A small CTC audio transcriber, trained from scratch.
Model: 11.2M parameters, log mel input, arch transformer, moe soft, num experts 8, layers 6, width 384.
Training: 15200 steps, batches of 256.
Data: trained on two synthetic voices taking turns or overlapping, over music, noise or silence, 26041 training examples, 149.4 epochs.
Rows from expert 0 of block 3, named by matrix and row number. Rows with one number belong to one neuron. Each number is 128 + 32 x the weight over its row's rms, rounded and kept within 0 to 255. All counts start at 0. Numbers have three digits each. After the name is the row's rms in percent of the matrix's.
# up: expert up (model.blocks.3.mlp.up, 8x192x384), inputs 256-319
# down: expert down (model.blocks.3.mlp.down, 8x384x192, transposed), outputs 256-319
up.86 092:182123119111126082132129075129130127131138130137171103143164084176081129127121093136114141169130124160044205133159181099084132126129149113098122146112133136101190125133138126130126090123100110
up.87 096:129123129163127129124090127103128110144134137095113146099082137137178128133071129121088134155134128160128084089135125125165118168210128146134127134126238124118143108134241163218194174185188139
up.88 095:129129126128097132116121126255129115067154153161149136125127119100117129084090094125186134160131121045145137121059160080129165128135123126118128145133114171194125130064131073135122114128147126
up.89 086:106129126106166151128130076135032115140110137105099106058129129114130129158154122137128144081139131124128116117151137113140114137131128125108141142122128113131087134177181137068154088131137146
up.90 091:056106122134128093176114154132134136092077190103061134056072091124157104131124126135116109197164128089130135111121130129118129128174130155083132123122132134182127113126131170131166132126134093
up.91 086:139136126127125129144126133123117171109124117124130129173079133102142112046136087138159109128103126124129109105121150151091121131093132069092130151128128170100181122069130129142165098105152208
up.92 106:074094128129134176122121142138086110128137196235124126135126113127135124130074099128123137127135080089095147111143128118131208189146177122127061143126131036132128131139126137085129119126128127
up.93 094:128112177156217115134156127109130158126150154133079132142060141079144093088200132128139217124121108151113141129198139016126089127172100184124122084104101127056248093112197117136131116132113135
up.94 096:222120179166113130148128160127128125117119095100133136098042118130113150058123121069148134143129131126142129117122144129179151128128123129127118127130119178121142062125133105159180128150138035
up.95 103:132126067110155092127125108222135127138108137113147129162131128183164122146156133135125176124109125128072123147129142125136144128089128114093128165129122128109140163130142126134068126090162148
up.96 092:106164109212127118166128141109211128143210136121183127119134147110110138125142130103181144189021129094127123105144141134129133129019087124159129157128144132144125123098134060128144197096044172
up.97 108:128133128129126128127154149151079124170127223142130130131131127177151121125128130048103122097121141070127116103126189130113136134074132090095099166127134151095154120147126132183135157129232174
up.98 093:117130104159128132128126120079128029167144075121154140103040145127127141130126094128124154128118121080135136119129130123183155114083079154143111129128127111128039128147150115135145125113161129
up.99 111:075091148128115129106085057068135107137121127128136147141238147107064124133125131129127125000112109058128100137128128082100146146165111134095134109128175137128121105133099176168123126141113140
up.100 089:125163128117129137104126162129121132128204130104168127075120114131129129129127129137142107149098116094131078117094145138138159158138120139056134119155184187144129120128174135164124120157048149
up.101 109:139128108128119128098128112128128022129189118157107140138133135122106125146097091196133127120082129130165110128096135129068128136128152088102113180128136110133008109135120166128146109118119117
up.102 092:183126124116128132122128125149177138164153060164127128127100142129135130076153113134128128147128128138158135157126130136134137128132202128159183164127119186109205126129128055134102127104126072
up.103 095:131053128129124121131123059156098110198166132122134128112144117149046094106129133128080133078145127182109124076129134103143142140132142131125138126132126078117154130105131147144126118140129116
up.104 090:143131132090127130087142182097130112102106125128119127056061130106061067126124132111131195131099128117138163050190127134036119136128138130129130140110132177213151098128127128167166132089161130
up.105 095:134141122106079149151114176168149043127112059050137120128127173128122120126125127145124099153158122121137116084124131137143121183131149126137138139111144220255055083127123128138107103146130098
up.106 105:179151169124121206038168126115135153148124135126163141137128139133152128128130128124100130163125100121139124128205172083136112128241128127129174147131118171131184132096132113190173098109128108
up.107 104:167200082150124117128129099185176128163161132138128121115057144134129129157135129154120203134129129155135123094119126128128068146110032134143135117111155160136127135161086108128223121125139126
up.108 087:129134115117130172167184111131148041179120125120148139128147113173128170130088129133122244133179124085133168126144132148132109172198088167146064134144212216134122124181116195124171127108087116
up.109 109:132214125138084134010187123118197127076142129083139100145099128112138138124130133128132111128128122119197095128134129086169129145053144135123133142118128128165048112139108063132122099126130114
up.110 098:123128127163128133124127132142129126209155120155081099116110128136176143115138126112129132101125120127130140135127129145087136121159127119082130122151136148089157125118127187131220138122096144
up.111 112:123137175101131155128121131133116130114129129159104128136173125129131119093115135104128127117133127129125124175152129071098146127131115146125100117127114110128085121094125075110150118095130128
up.112 075:109115127072127132116127128137126133075087123126131121131128138131077125125181128134126095129148152179131150063139124127130110131097132129075132132097133133128128127000125130150117120137129053
up.113 115:106126123108127086163096080133194118123112181128129128148127128121164042148129114134162152194098129163120120120140128127128124131074087128171092110103164093111127141147134175116137130129136128
up.114 098:108129128128131140046200104101133108125124129155135123131146142127175136108124120149155177143128100121127132095120130128126125120181124128134136129134135069124169135157157134085143127129100136
up.115 103:126137141157129067131176122125128138163129125053126200054139127152085104117128126046129148134033126127131149125120141131166166137110178134104153129120104133128157079119124118052128120123151128
up.116 073:134176067062128131127133104066128220093128127149159125150190118114115255125150130164120126125117128119035121124074133134178131105215149131129129103108144059133167126109142139127045091162126071
up.117 102:116154131130097121127156127149135104219129170127129133204158124126070125106128140113130157130222127051116130124176128104127098128071152104064120099101128127126157130113128145178140131132129192
up.118 100:100112151124127090135185119072072120189130138089127115120096124137129123112161128129181137124097127178137126142126126071173141129090134147089134142149085090129128097080140166128127134216110083
up.119 098:128092153045127094109122123114128091156089226134090168133115125129107129134119126115118104124125129129151159160120127125194135128042133123140097176129150125120145129123148130155125127135048124
up.120 101:078128130093131137156140144130156128108161154141127122176100019131140123128079102087116157134130128128134155110133127127109126128140145184132142128111125133190136124233095227124109063126097140
up.121 090:113185134104140065107151121129164131173175098132125126131114180126127133129102131129127170137128129100128134123090128147172176134091121102153137130121151123127129131117097094151148202137118152
up.122 095:068163130124131128109126181186118147135107144204117129123112119125118180136100126118099128090144127127128201149130128128135180127103122122130037188160129114156103131132125124081181132083117151
up.123 105:126124132137159142123112115129130104082208120132095132081121125125116071120140057126126122158126121125133129174127128198087060128156123128097061109127125191165084154187158124164129140126152076
up.124 089:154150130121128150078123107127128099055110174000138119054135129097069138133131110120137053095136132108131143177134143152134141085087135145121075145142134223125155128111144140131071101128128055
up.125 103:123128180154176233143114066140136115195180107198131127072141130120110080086132098181125135111143108114130121128119132133109095102161129128201125118165140175100124134162119130129145152135131090
up.126 099:105124131122133120141103106169096143124186148137104120117123044140173066138125130176142174127127128083083078092139127137114173132116113127111067123129126147068088062081125134000134115142124129
up.127 100:133137148120162129129100129118134198121072143128103129108145128131121196153127140078085098128157128130096166132139130130089037058137108136095076127115109126131131188130120113141134135000110136
up.128 115:128195134099129129124091132096119151140118115094140118100217126120120154100126117143130109146130113126107125189097121160175113125126200135146103120180164129127172156126135131138122118125126087
up.129 103:136135122126128190135128170192128102147146130158148101121131208127118123139123135159170147111131115080085131108078127119178163134120093081145119137128132130119123175175197129137139127129137113
up.130 106:036126135132128133102127128238099044128129131158127131129155139132117128131139118136134134055187113083187138070131128082178162159140171111142124158129128064147116152089128117111155130160136148
up.131 090:081131129077124132125163156030127113122129121122147153145176181131131142115113123186123123083133120108124129152124138138138181087127211131111057128130137089217083129022128112130109056115130099
up.132 105:122132147128131109131138130158182133112098142142127128127118122098201110143130193126149185156131143190120107114125161023120129128053120125127127140124128034129135129122125127130128145074137097
up.133 121:068135112128115175130057121190130118128128152126128193088095129129129128126122063139174118117137116152114130117084169128170139082216129041015091159125090245146137093124107113154163088128126145
up.134 113:051128125131128148127064143131129137049128127113154131203095056127066130130127125103033128126118080135136101188059141143095152153141131081108045096130133131126112123174120138122085190053114130
up.135 077:086138135108120102152124124129135139234160233105115116110128099255125114110136142128163141231181141087116136117072127128121127128158213128122136138177152143163126137188119133067039165137117061
up.136 093:112126124098129135118084122103120085123140180108113134109122098127127127171128131136125136084159120130090137091132136067108067151128107120078128111099124133110126113128139177089148128126149134
up.137 111:120152206127128140129080083116128077129129129133159154094149130144174056124097127131183144149092113130130124127086116186008146184123060084135111136133169109166029128159125147049115134117108130
up.138 096:109152104129104083124131178177111129204129012109138057129141050168131124129118119123114076122144123130127155128122132084117130127130141093178107134127148130129142093136130128068170148136142182
up.139 108:181067141131126089127070134194107125129119165131098128145084130151175131130131079129100126133170163127071121092130128126122128125135034101134130138124128082086210087126124120117149148137125208
up.140 094:127135201089128077184131175076143128093132129156137133130123124196137083071111132123123120127137128128095132129132126128081125133156141102089140109148185131103141130129130069076141186120152188
up.141 098:127125111114131127094085145100110099119142236119146149127036163075122135152134146127122132140177097160137138128188133123133121133153101128074140134121129131137108128071129117139123137129135140
up.142 103:109131121120224110122128114104121165128108084124133108148140168125140134131137118197131133185115123155194121131070127138129128129052109110113125133128115138145091132114162047140124127030135121
up.143 093:140128135111140195119108128123098165099102130161149123142130157135115110063072129138128097158125100000127122114131130116121141126165184131112103166124117129116177127111187119094144142131138075
up.144 134:129103118068129120101089120080121129100165135091092127122117073111127138129101129128094132129136096167130108127152131124123132134154127050089125113125101126131127127128121157120161134088116162
up.145 107:164129174128128145082127131127152098132150109128132176205137128136110173134165140185128131109122104167119175124138151128076127141109129058086136137123128126147042099129056128135124089102113146
up.146 105:108125049113122134194130126129182189135116140126128130157100118108107192098136147128039128124116127031117136110141112161158108127047187177124128157095000210160176160112134170200121159132208133
up.147 132:114087124081149112103116128094108131129145132088112121124123086130126134130133133120120148127145127190129123123166130103122113141168128057081142121114107124131125132112105136124158132109128165
up.148 090:101132073129114126127128127126128128155118195134163116169164136182071110147113129204138207072143089043119110098110129128051089119129141127181118131132126096189069112168141058137123130128127143
up.149 079:151128143131128136120178129060146175138117120131102162129243133101127094098129152133120116117074129131150128127137126176131118127126155127106136147171189093179213128149139128128128112096115000
up.150 112:156116127106121134127142154177133025151063138119123133128158055127128114134147128123112143116092116084123106096166128181135129176099144127129128166128128136170125127140119077202130138068157132
up.151 079:161206141122127141128088120150126131110147095130108149125034128120123139123129146132118102139064131135142161198116127199117161117115112108100021127126215138089127131128086156099120077129117155
up.152 097:109221079115127129111136121099172130157067127161128121189116134240073088211118129131106124134077129122067145114097149112091123125121130115147182168119135084105135113123117094201131128151096112
up.153 101:084128104088131094139111167137112077172130142115133144095069205135125150114136140125138160127185128155080144145111129076160120129125188107117128168110122148129141110053074164118159084151160144
up.154 093:106122068085136213113124128131130115125112114193128104145124087128121133137127128145086050154091121112146191226122128118078146130199134127151133139197124125179094162136132137136123130121127189
up.155 099:128131122118127191064129122231136253158128089124117116129064067106182067128136129102129128134026128134173115124116128122162131132170167113119146130091140153128129132142130107147134108132170061
up.156 106:129113130121145108126141124142111151090165126098128124160152081185152019129124125014144119132159129123081203121102128129216129127155122096141163082067163177114097132124081106118121123138121156
up.157 107:125129074137133085129129126074204121135116143108130165105128123133133146142159134113146126127090121125128106129151136122079150163088100137122150083095137127085128120125111145133128123119093141
up.158 102:116060143156124128114125129132122130163172146128120151130113088141182096132149107130098139089131128092129125111143127127141148128104105064101157128113128151143164135075146080121131123121179130
up.159 080:112128099101126127119186153128120129139126118138132101212196084122096048163093131208126132138156125124107156134142114130117115144128140116178072120135124128131149102108145136142113148149126138
up.160 090:092131115047126088111130204173139132209096128123130108130152128144148124128163125143165106132130128135125154106159128116146163122125111130092129118129127067120129122107129129087159130110059141
up.161 091:121094133126126083073126084143127188129208128138126128121164083140127124000131159126154128091132131115130132121126127128103127129127112106175129132116123122140177075127129134115100153066172130
up.162 105:125120119109144126126161149168133202115094120134135114188130117162125130125116106128067143096116123099128139185068127136120136106122151126122094099128095127141150129179134142051185140094108069
up.163 099:129126169085155129140131129090132108121158127131048135074061139127130127137130075149051132133179129126126133149128144141163123123123088129139080097137139126133135113103128075134145140186082109
up.164 096:080085090118128128144090133071218143089127146128124169133168132142126093112120123204147182125100123114123086163133118130105134126115141094133181071134120154141135075133116102117120138132020149
up.165 106:114122125097122125160097169128125128127130138147133118083083129072103146121129128093093097112107128115106054128128129079118154102111158116111132127129131117188175185122146071149129155125222255
up.166 098:119136158165130142102139128136138192080173128121095130158136070122133067128136125126113128137121111131185137196118130137110142074128125143128040084164174104135132158065131117127110172062126129
up.167 096:134127129125135129113090135112133156151148129188135129056139192098149132112149103064145128112124116118130135127141130087096064101070133115104124120124125073126132081112170115099158075115072159
up.168 103:129130196125143145125140122142120124128129208114124149122132119108204082070129125073135130130139128255094171132127131106132121173150126139125130134106117138088127114127121092128124154139184176
up.169 099:142099135116128123124052185131058118102117138162084237136109107136062120125103151158138146127107128127126117130122125123201121128139174128140117149126126116111139135108128126232117179112164135
up.170 107:123056159136128174130128127148128221120106129128151187184138105114178099105127136055118128125130051176114146117096121166139205128210147122128126128097102127141116124126129129121140129119161079
up.171 108:134133134104128132116076000105158107129130148113092130108150108069127123107120123119128137139124029175162122128127137122106128120116112073102076125121105135099126111128144144099133140103125148
up.172 100:123126127133118148131129114126143101125128124161123125112133137071172111110120114110128088130074126185130067133128128133110169137156127123133141104120129140218116120086067130102127139125110197
up.173 121:114128114129153128168174096139145117128130116129145128132127128159140128131159127139172196146151121217137134128126132128065127198134127118133125090127150208152130000164151206139218099129109083
up.174 094:102116132128137104129128129131111129089084247132128136091113146112115117128128133169143153157202128140135121151088132114109079144123099114128065115125129114191167129110134172036138129127129128
up.175 102:069120140117128134103118131107110128135137131125135129114121130111077132112153107083063173120139128121171131183137130079152129126132130131114135116127120112133115131020121102121147121130131114
up.176 100:109072057128123131114129163125199148137117133165127121214130137121096105119117128137145131125127118000174106122153093074152158123107126066193130146128124197118125087121125128201141128161139127
up.177 095:130108124117155173104068107141167141141146172126130158157084160125133170147158081113131044097121128183083164185121163119155156147123121127125149115128115141147129137046116138145127112127122134
up.178 082:108128154053127120065106179159123145106139135170134132101104131164128233113131128131106117125209155101141141112215130126119081136127110128192142227131138033127158123077125125129179137061128159
up.179 091:110095130143126130119143078186129152142110117201061089121146114219130098128117090170055184135153121125123146137138127165060141109102152123093161117123127148123138128144119144136188135130064068
up.180 096:123131130110125113139129126126128080116148171141128125136129147126166134132129139127160105127139129215127136226107128140129094116149124109144116000108126029127134153116115125120122108128127255
up.181 071:132089141141127123132082117142122128129146165138124127126118151115096096165094141137127131167168127166110125114132129125127208129182127037091123129129139130121147117128119092171233125186129131
up.182 111:126130129115149085139167150158088089134128118118137142118138057195133113129094124090128059067137146127117136136121147131103134134156126035060136146126139126145229080120130120108175122142140229
down.86 084:149133151133126144132121144126123100130129109129142130129088128089131118134114100137113102080215146128096109128121114138099118126124130128150159125093170133192124137182145128129128117176127134
down.87 101:121186132138127155128121177106139119195120131128087160116147097152118087130138133109128112135131124135144156094090134094118131096168121127091108113124109159192141076125153219000118122151063127
down.88 114:128143124131157131125140115057127165160121134181132169097128127125152144178136125101133134130036107201126078136129154158127149157075168127140127126126133051155122126148098142126138145117128106
down.89 076:135135084085161127126175140133142150121150122119116068184093172196134134108119168135255098084089128128115138129125127129114129125130188166129146086162110133157135140098092105210134119176156118
down.90 090:189121133122123119128121183009212111147099119111123135130102123129128128159126119167130098108138144121115206126126155116123125115101126092208127132078096122153125097124117128152143183133131135
down.91 077:121171131185167128115171136208130124122128140129129084123125133078132128106097159150140128112189141131118131134135144071128055131137128145131210100124150101128145131191138108094088133111130128
down.92 107:128119132162181123056128115118167184131135128174134119129187125126119127133131124070077149135103126162051063128130168119144105125129082128113158136130120122135128170150140153126141081137027163
down.93 107:134198124157050146128056134128052128083123153129131082129081173159089182130062136123142032128132136109132140188105125164095141131206119094131134126133110140124123157115114149129215138129130065
down.94 097:083123110135130123128172124144087158095230153181129157118127113116138132129122149128095119116176049140135040123128120129126157130125112129124176133135135164186127129126144128144117148101149118
down.95 107:063125237153090145125122122144122110153123042148129106135136127112120166150119158127160128107122101123162142129128000123173071172111128128130100068134117142114058114140127116097179158132094170
down.96 093:116154129129129142118082052117128134198126137120108103119131131120126141059113139093117127124156128107135131048119136118110174128192121134125129170060184120123130117169130117129130084136206186
down.97 110:147180140177157103147119143088128134111154129133182124120128120098111127128050151132157165113120128146069148066029128132126161115126132122006188090124133142128127124229110128172129156167128128
down.98 096:130140100097131128104117140115140184129126129109168127128122136111145052090128125123142155122153178129159132126118119183127128130189136098133136132157098245172120113154070151135074107195133153
down.99 094:169128132094135116129134116108128180210132164113123059029124148099028078000184139193128133113150147170124115105102135129131105139133127124202128125124123144168215130111129128115119056098127138
down.100 085:071099146165126103145130097142169123132156116126169142208131184187130129133136128187123145148123126128065105066090121204148132097137141135148140134159130102176135140129126148164115121129165128
down.101 099:124057128133127129130091123146145142133142186158203079145163085023156053131131108134136163180129116171061126094128046127148161079098132196121115062087126121131149155139164128122127129130127133
down.102 085:111194132166107130134102087167105126128086103197129186091102121068072122143109128138044172133138169108154129139100117140125127159129118135077154116170172082131123102123156152136163107145125147
down.103 088:135135133115123128144168144094128130128119119169100083127151132000125127114132125081196089069121215108103134127135147131141170128115129133154131156123131109141166196132128144123125093115122047
down.104 088:132130147090132129147139154119139126108127133119101152111144134129128127131135136100123132136176163180132096128176129130134134128144254113133129160129116120128096130128133139128131141206066117
down.105 098:126126125127137130091146067128176132098126113139096141162195041125103125096098137207139124132145193163139109096123131108213109127000107130155128047146115117032139128137175152139093165115196128
down.106 089:104174128174099211127112124142120081156154150124139128128133095061076133136120131085146125142158141099157084180098121133127134100137110171102092105100119126123137091118163133066134151098160135
down.107 102:128124068167080060138090160102127128169128124115083197118129122154119079159116104123126039162139126128132142179127137124132111143255098122082144125130117110132133126140125145118135128158148148
down.108 103:101122156171119158127087159133138116172122138112126175129105147046197123128106137130104075150138123119076180121163150087120110127125099129081173137128134133137124150100133085063114131133212074
down.109 109:123104127103128120062105125130166131193137165164139206130155119054156144127078120134113138131133163128180145127128123137129118086137037153115123124130109117086128059129182127140153185124163128
down.110 086:138166113126150097129174181095148150071143126110195147056133115146039105149098116128112128099140145130093168088134179112140126115131185098148161129093153087147128128128161036139081098109174130
down.111 110:097107125105099098146122176153092121197095126130169140126151152136134239130057123157059127073131115128120144133098156163132141128119053147157083138128157128110138103128116133115104141089173140
down.112 070:134113129181115112127137136103144129119053255128009117128109065074137031098115106090126176126128127126109121124118147129131124120158158092143149144119134128128121140140124127115125121126104178
down.113 119:073151073143111127141139076124153102157138108146081096095194125151126123157109083098128129087126114152167173130138147137120115128191119129037131121133121115125129126128127107083158147128137145
down.114 110:126119131140107100128138128066144151152127114042127163171128129128069128118122140100133126127104128120110103162128127129207130130089145135111044150162094128142139150133103130132110095118130094
down.115 110:155083093122121192135125148139090127109129099148142133160134107069166155126075146116154167170157127071085127128124139084145173147114133114084134107112144122125103121166095075121125139125105178
down.116 082:114140159151137140135127114127093121143127130129132106062130104127128144169179128066128152128244129129139122133127148175120115127100126126134127125141126142127125119122119127080178123135126151
down.117 110:120172087110072142128123128088130140128206120125071128148139156124136128120095182101132097139008118108148125126077127078139183110127136143134140127098137110191053125171042084086128140132142127
down.118 096:123111109134076176135121095146147137076131125130127141125092141139065140128128138117135183129122056146117094069126134154139131136128117128070202093059122177096113128152126133123136150128069128
down.119 106:159134129131115100124118173116133137140101111106135124027146111195187139187127117124119117125122125124139197095117127116138097211133126123204128143134058134097132205114068115112131141135083143
down.120 099:131097152128173092109126157164166099138134098072125130135160210144143206131120133135126154092149114129122141089058112140116135133159094150123056128107192127125111127125138123197137144145170179
down.121 093:080183126181125122130120195119124141175141128135138130132121072117145112131103129122122119117128126042155132128145081129068132129128137104138126129030187135122131123111130150229127117133129145
down.122 106:126138137104129115114106081131107151133125222130064225133128162120158137143130139138036211109083129111137189130126128114137141115128127155128122214115165124118081134131154128158126132137129118
down.123 099:220081117080138101135149126127137124117092102138179082126137126153118127093127111122169171145121121126035125085128138153130128128094102233133095124148129115131142108138132168127141107248143129
down.124 093:114113119125128096124133128126131128140160148111059131188136084143128062114127107176134135129128138091134115115132113240129128105126106137142121098115115129144137134139181127129115126130146174
down.125 112:128125119124126128125179136094075124119106128129049137189130089013102127152076086069129104210118066068056104138068118145217140141122154139123132109136164133072129184124149138114089126142147161
down.126 101:182119126126233124142154187131120125094100131118127111129129126172122205185166131121117135125119127131129106135174130139073091091128118151154147131155130161108164164125117128159135066174163147
down.127 093:196132131134079085132115137115130116114190133082114144146125118129142132098080117127145185094103130112154131131119128165137167137141131130134096142126179066121136122104137111169139132159128066
down.128 106:124152114122121119128157095193103129130127125125140128161145159126137121041127129129079158050128146118129117073113125127132120139137189129139116131151091130124144108140137102122129138139126151
down.129 105:171181130207142089115162127128163123132114131128150134119130121176120035123123105140158131142085167131236035137098125134147150139125166154133090127127123144096157140131116128108126062126135127
down.130 114:114173123129101234129130142140115178127119142150173170057156145043168118108146073108088120149110157072080128162131135182133129124126089118151119121032132130115139195092130107207118183130136121
down.131 085:115126182121124144122101107145135139129142147112135124159128120092089179133169145156133131133206168095129125106128113164148129120129115126145121097086132151114209164148128176144119117127126155
down.132 108:107179120127058106126063131098076045131124122158121168165085123111128124140112111133127108142061127137125177127092166128118129124126103103089128131060093149091134000139065137103138128127121127
down.133 120:150133083076194133107147132113118066117108143153150111151158135144132207055126153124156119189102132136172142127131103112124239129036158128176085140049185150145128180160145128126122065097157251
down.134 116:165136124128152128124196120128071152160112195167132210109127096109134127103129117126142080127062099160041182121147132125155160110023206121153134134128076150133123167136153193130130129128155131
down.135 082:075168121194129126114155128127101054115092082148137128131121114098137096143128056144083128071129126113115126124107114104117144137104116120176155137038115135132133160082149090128166104173127168
down.136 086:210085045127145120126128131126129148093126102135183077165123128156167128094152153122152112125085123147128064202089147124133134131162125131137136076119149153124087141107121126135124118134114182
down.137 106:133124128192155126118253121198177125136175132198121118118121129124146072110096142120128126146144130106124123089148089149130131120126142124138135169150146138183186106205152074139132072183117127
down.138 097:135133189158131126157132168111171170192121215127097173154127079055128136121096140141130146085163142115128051078126113127126128098112073125079138084132121110105120200136151139131027200121132136
down.139 107:144137057049129108132152145124128103115128069109128092080117118171104164148103141128092128144084125135123095131127116194093094092125137155144144158131140127195151148163202104152105127134052168
down.140 093:127167128139128073128196118119124164071128151147141155117131162075122116125121140126118077141098133141123127100018121128117130126130119021142152081072120171135094134120135172130139026126135123
down.141 091:140150091140158144126152102131120177148119132152121089136114130133093135093129209078129140144072104130136097094119118188129131092089165128086129106140094098128127134129109171145140143128128131
down.142 095:121081139185169073108108148145128155089142200122182128090074099127047182117130121112177164096143127153116095119119143167096124160158072113093254126167189110126121111122130114175149139095114121
down.143 098:147120110201128128130142139171126126116129129104114029123128144127123126129131144128137153123129150120141117115142131129187206132133119143162104130097131131184135221139091138149083097129171220
down.144 100:127134054131033128129153139122128133138129128092151127127111115128082129123130250129170216138076126129128042128120129134128134078135154127119128124126129125132125096128127159201116136131128090
down.145 104:128140134093131179127127127118138128112077133080187128102186130114121128115139126121129143074176094133212120155120038142134097104135174157140085130128128120114131107129154195133133185126119128
down.146 098:073178148182162150161104094113113084111153076150123113133131122137091117141137072115175120127147159138127140138139124128114109156128123076086124095133137078041122093167124144069136128118159131
down.147 102:137144053134066121124159141098127130137130129128155111128112097130105108120109177132136137152070094133116035125106127139099134055129151121113139087126128121138122129122119208216128147129135116
down.148 097:175115246157125135135123155131139129158135106130130107163135123126138152128109132127125140128091156186068128126097139124131148124145124128117127130129131150000143167126131102129131115137128165
down.149 074:110128167092074115132102145128087112052135116155151130119130122085123130114122134107114137152235134127113149215117124058126127166179112128133129103118098141121122124127095124128139117114095180
down.150 122:138135126104151133128135083126151139128079110156113117137127127101092126201118059135136066191218198129170139134128118126159029142134155135118124126140123126128123127125125120086094127158133129
down.151 080:122112088125135096128128170144180174149192217110126132137167148125137177076127126128114133110134132131133118134149128126129126120119140128122173127130117093191178111102188134186112130107127143
down.152 096:105111152130072129088160126144132121076126041040141117120125040066189115115100122128138103143175150108129134146129103123133149142140124128170034103101128145094103131121067164123129151101138253
down.153 086:125123111175131091128201179139110125090115137148130125235208146161124176121117141125122128184137117120129121047169102119122090120128128174174140121160104135116132094205128137072094152088157130
down.154 100:121148173105155103126107139130167128107107128130092122095211121255133088125132091152144128156135125147106141120111009126127115120079127118122121138057129128128126146128142151141048140059138130
down.155 103:132051130150155034115040139123156143092079128129124128115123129147065121175064122137173099136142135130130125090071118101129099131044128125149128121084116128095100129128129136134086139122123129
down.156 111:156132147109158140135151126162076131100129127129116128109136110123112140127122134164105067166128133152130115151128079128028110133136145178125117125176203102151203128133183088191232159045000130
down.157 108:094125189128125130135094052183120178128121114149056106096137124136099114168128128131113132132128104124119195145108121233125104126255050137080126137158121113105094149129123176124129114159135145
down.158 109:142128129139202041107148128127133133071127129140125132109156131148112136129125156127147133125126047129104127141157128122047048135088167141168160133124115091115144146147118139103199101122072127
down.159 085:131105122123093140159132104125146153156135172134108131144183102129127140166136129128124133125113129128054137137139122148133085134097114120000171130062045124055143136128129131120128146065099124
down.160 081:113102139146130140127121055064112125131127123096094141126087120171130124163108029137138090143140138133120176148128128220094077134130198101167138128107115187128146146125134089130027132110152142
down.161 093:101121162101170096151214116129096203134103155108151172097115102136127220125127111064143118128147105124113132131135150096075130120228128130159140143146141138138135117134128104127067103152146128
down.162 108:137120120134128128194121139131106055125179147113067175149129129114160127118155157169141162155082112110110147154140076168129116108122110170127141130135087135132136180204124125148118129065090154
down.163 093:135142139086079121125162131008144195126123098115130142174128127082138128094149135121120136129129146128115139134103132128198166127135132132169113164123129079131188147094126133056069095127124128
down.164 096:165138129146103132123131107143112078116127102128186095141136126096142173139199200125095092225148117186133138128137074109125142143129127151107106143139107145134129211137116128135140105062135171
down.165 095:136134136118135088142173098134124128159133132149124092127130141129128182132128129121178109085138115238155188087128084219011096129169103176138128085074141141131223150112177128119120125110134148
down.166 093:128116143130135128134130135128127125123139149071154159125129136128158128128136103122123105121129144077130222177141121074140128185131132104153126137144123128125122113102124122110134112213255103
down.167 092:104128132116112101170125204126084140121070121045128128141100188187096255152130127121131128128128085111200138138100132122103134131133143121135119126133136169134182112124126112108130142163134117
down.168 107:143065149192151091137101148120128108102124132106128126129128119199134131178099133125128149133118120145137153147127128093131129084121130139118135129130157118216123086112135128103128056126105109
down.169 117:131132131109110081138162146056117162022163155131128140109106110128163124080119127113092136120092106157128124131153198123125128130073110042073125154058128126154140181007133167127149126073038132
down.170 109:126138126098199143128090135113104093114143085142123093130126132129128135115142133169208182130105134069131127052131106127154094136091172136151188141128212149125109176174074128193118128057102134
down.171 103:107127113042106127158139144109124178167129125056140148132127132128078132132163255139176163126115127130130131146129129134125131114135160148124127126126128124150069105104111128140110174122056105
down.172 090:121101126137148131128127216127137147133035133118113067123144117183118125169144145128124110135132139126133162170120087167110177114156145128128129151126122127109126170150133115125063110161167101
down.173 126:128111081144126126131201068136142086137057119158056230127128136128164155140134144131097166109181135110112084107135133130185104117127157129127133111116127073114079096133124143148126131125152134
down.174 079:165132132132081122121114144125115125107101119094167047167181129237147166153173134122109163182111097135082128127131152116153101120140126208166151129174126082125126133095113114139121136174140122
down.175 101:208128118115099118127170095082148130112127152125120055115116118142126127127101118125137120134125113152029143079119134128128064106130130107124161133131122120118129190128066127126132104128171133
down.176 102:125189089132114090129129119090135068098163129132120040092132130127126125129138157147119122129127146176128152091147131171135121104150125137136073163139146132126140175102129126071083135061106128
down.177 098:054103164132141189128183137141122124131151079132183145072126135067127112089095136134131151172150121174238110128178131123116049128123148058208122128125155147164177065190130135126110131143142137
down.178 079:014157202129123099123112087115129128140092128121145135119133118140109109124097063152124116124152160146113159127086104242121128089148141103142082129128113140096153126130132122104125046129138129
down.179 092:168109131127148142129134194063102073146170166003160126142126123092128085117175123100137146142108192135129152116106105121128061127132127122176224135108146126131191132198145089129123129127100199
down.180 104:134126111128131127131110096094125130084072106122129128144135082157124109220114134093127128131148073020129120128153123173195022120182126156120178179151127111135166115070124129141123144115172125
down.181 069:130251133138129127167122123098101096134057124111163087112118053128085119128169134149129131130126128128124122126107137141130125060098119137164127134128136130105144092122140182132135119100154120
down.182 102:158140127115126126098137097119193144093105168129133104120101115157119143123117127095113127160112060197119000023078127179123171131189134132085126116151134133146127126130169131139113117142131127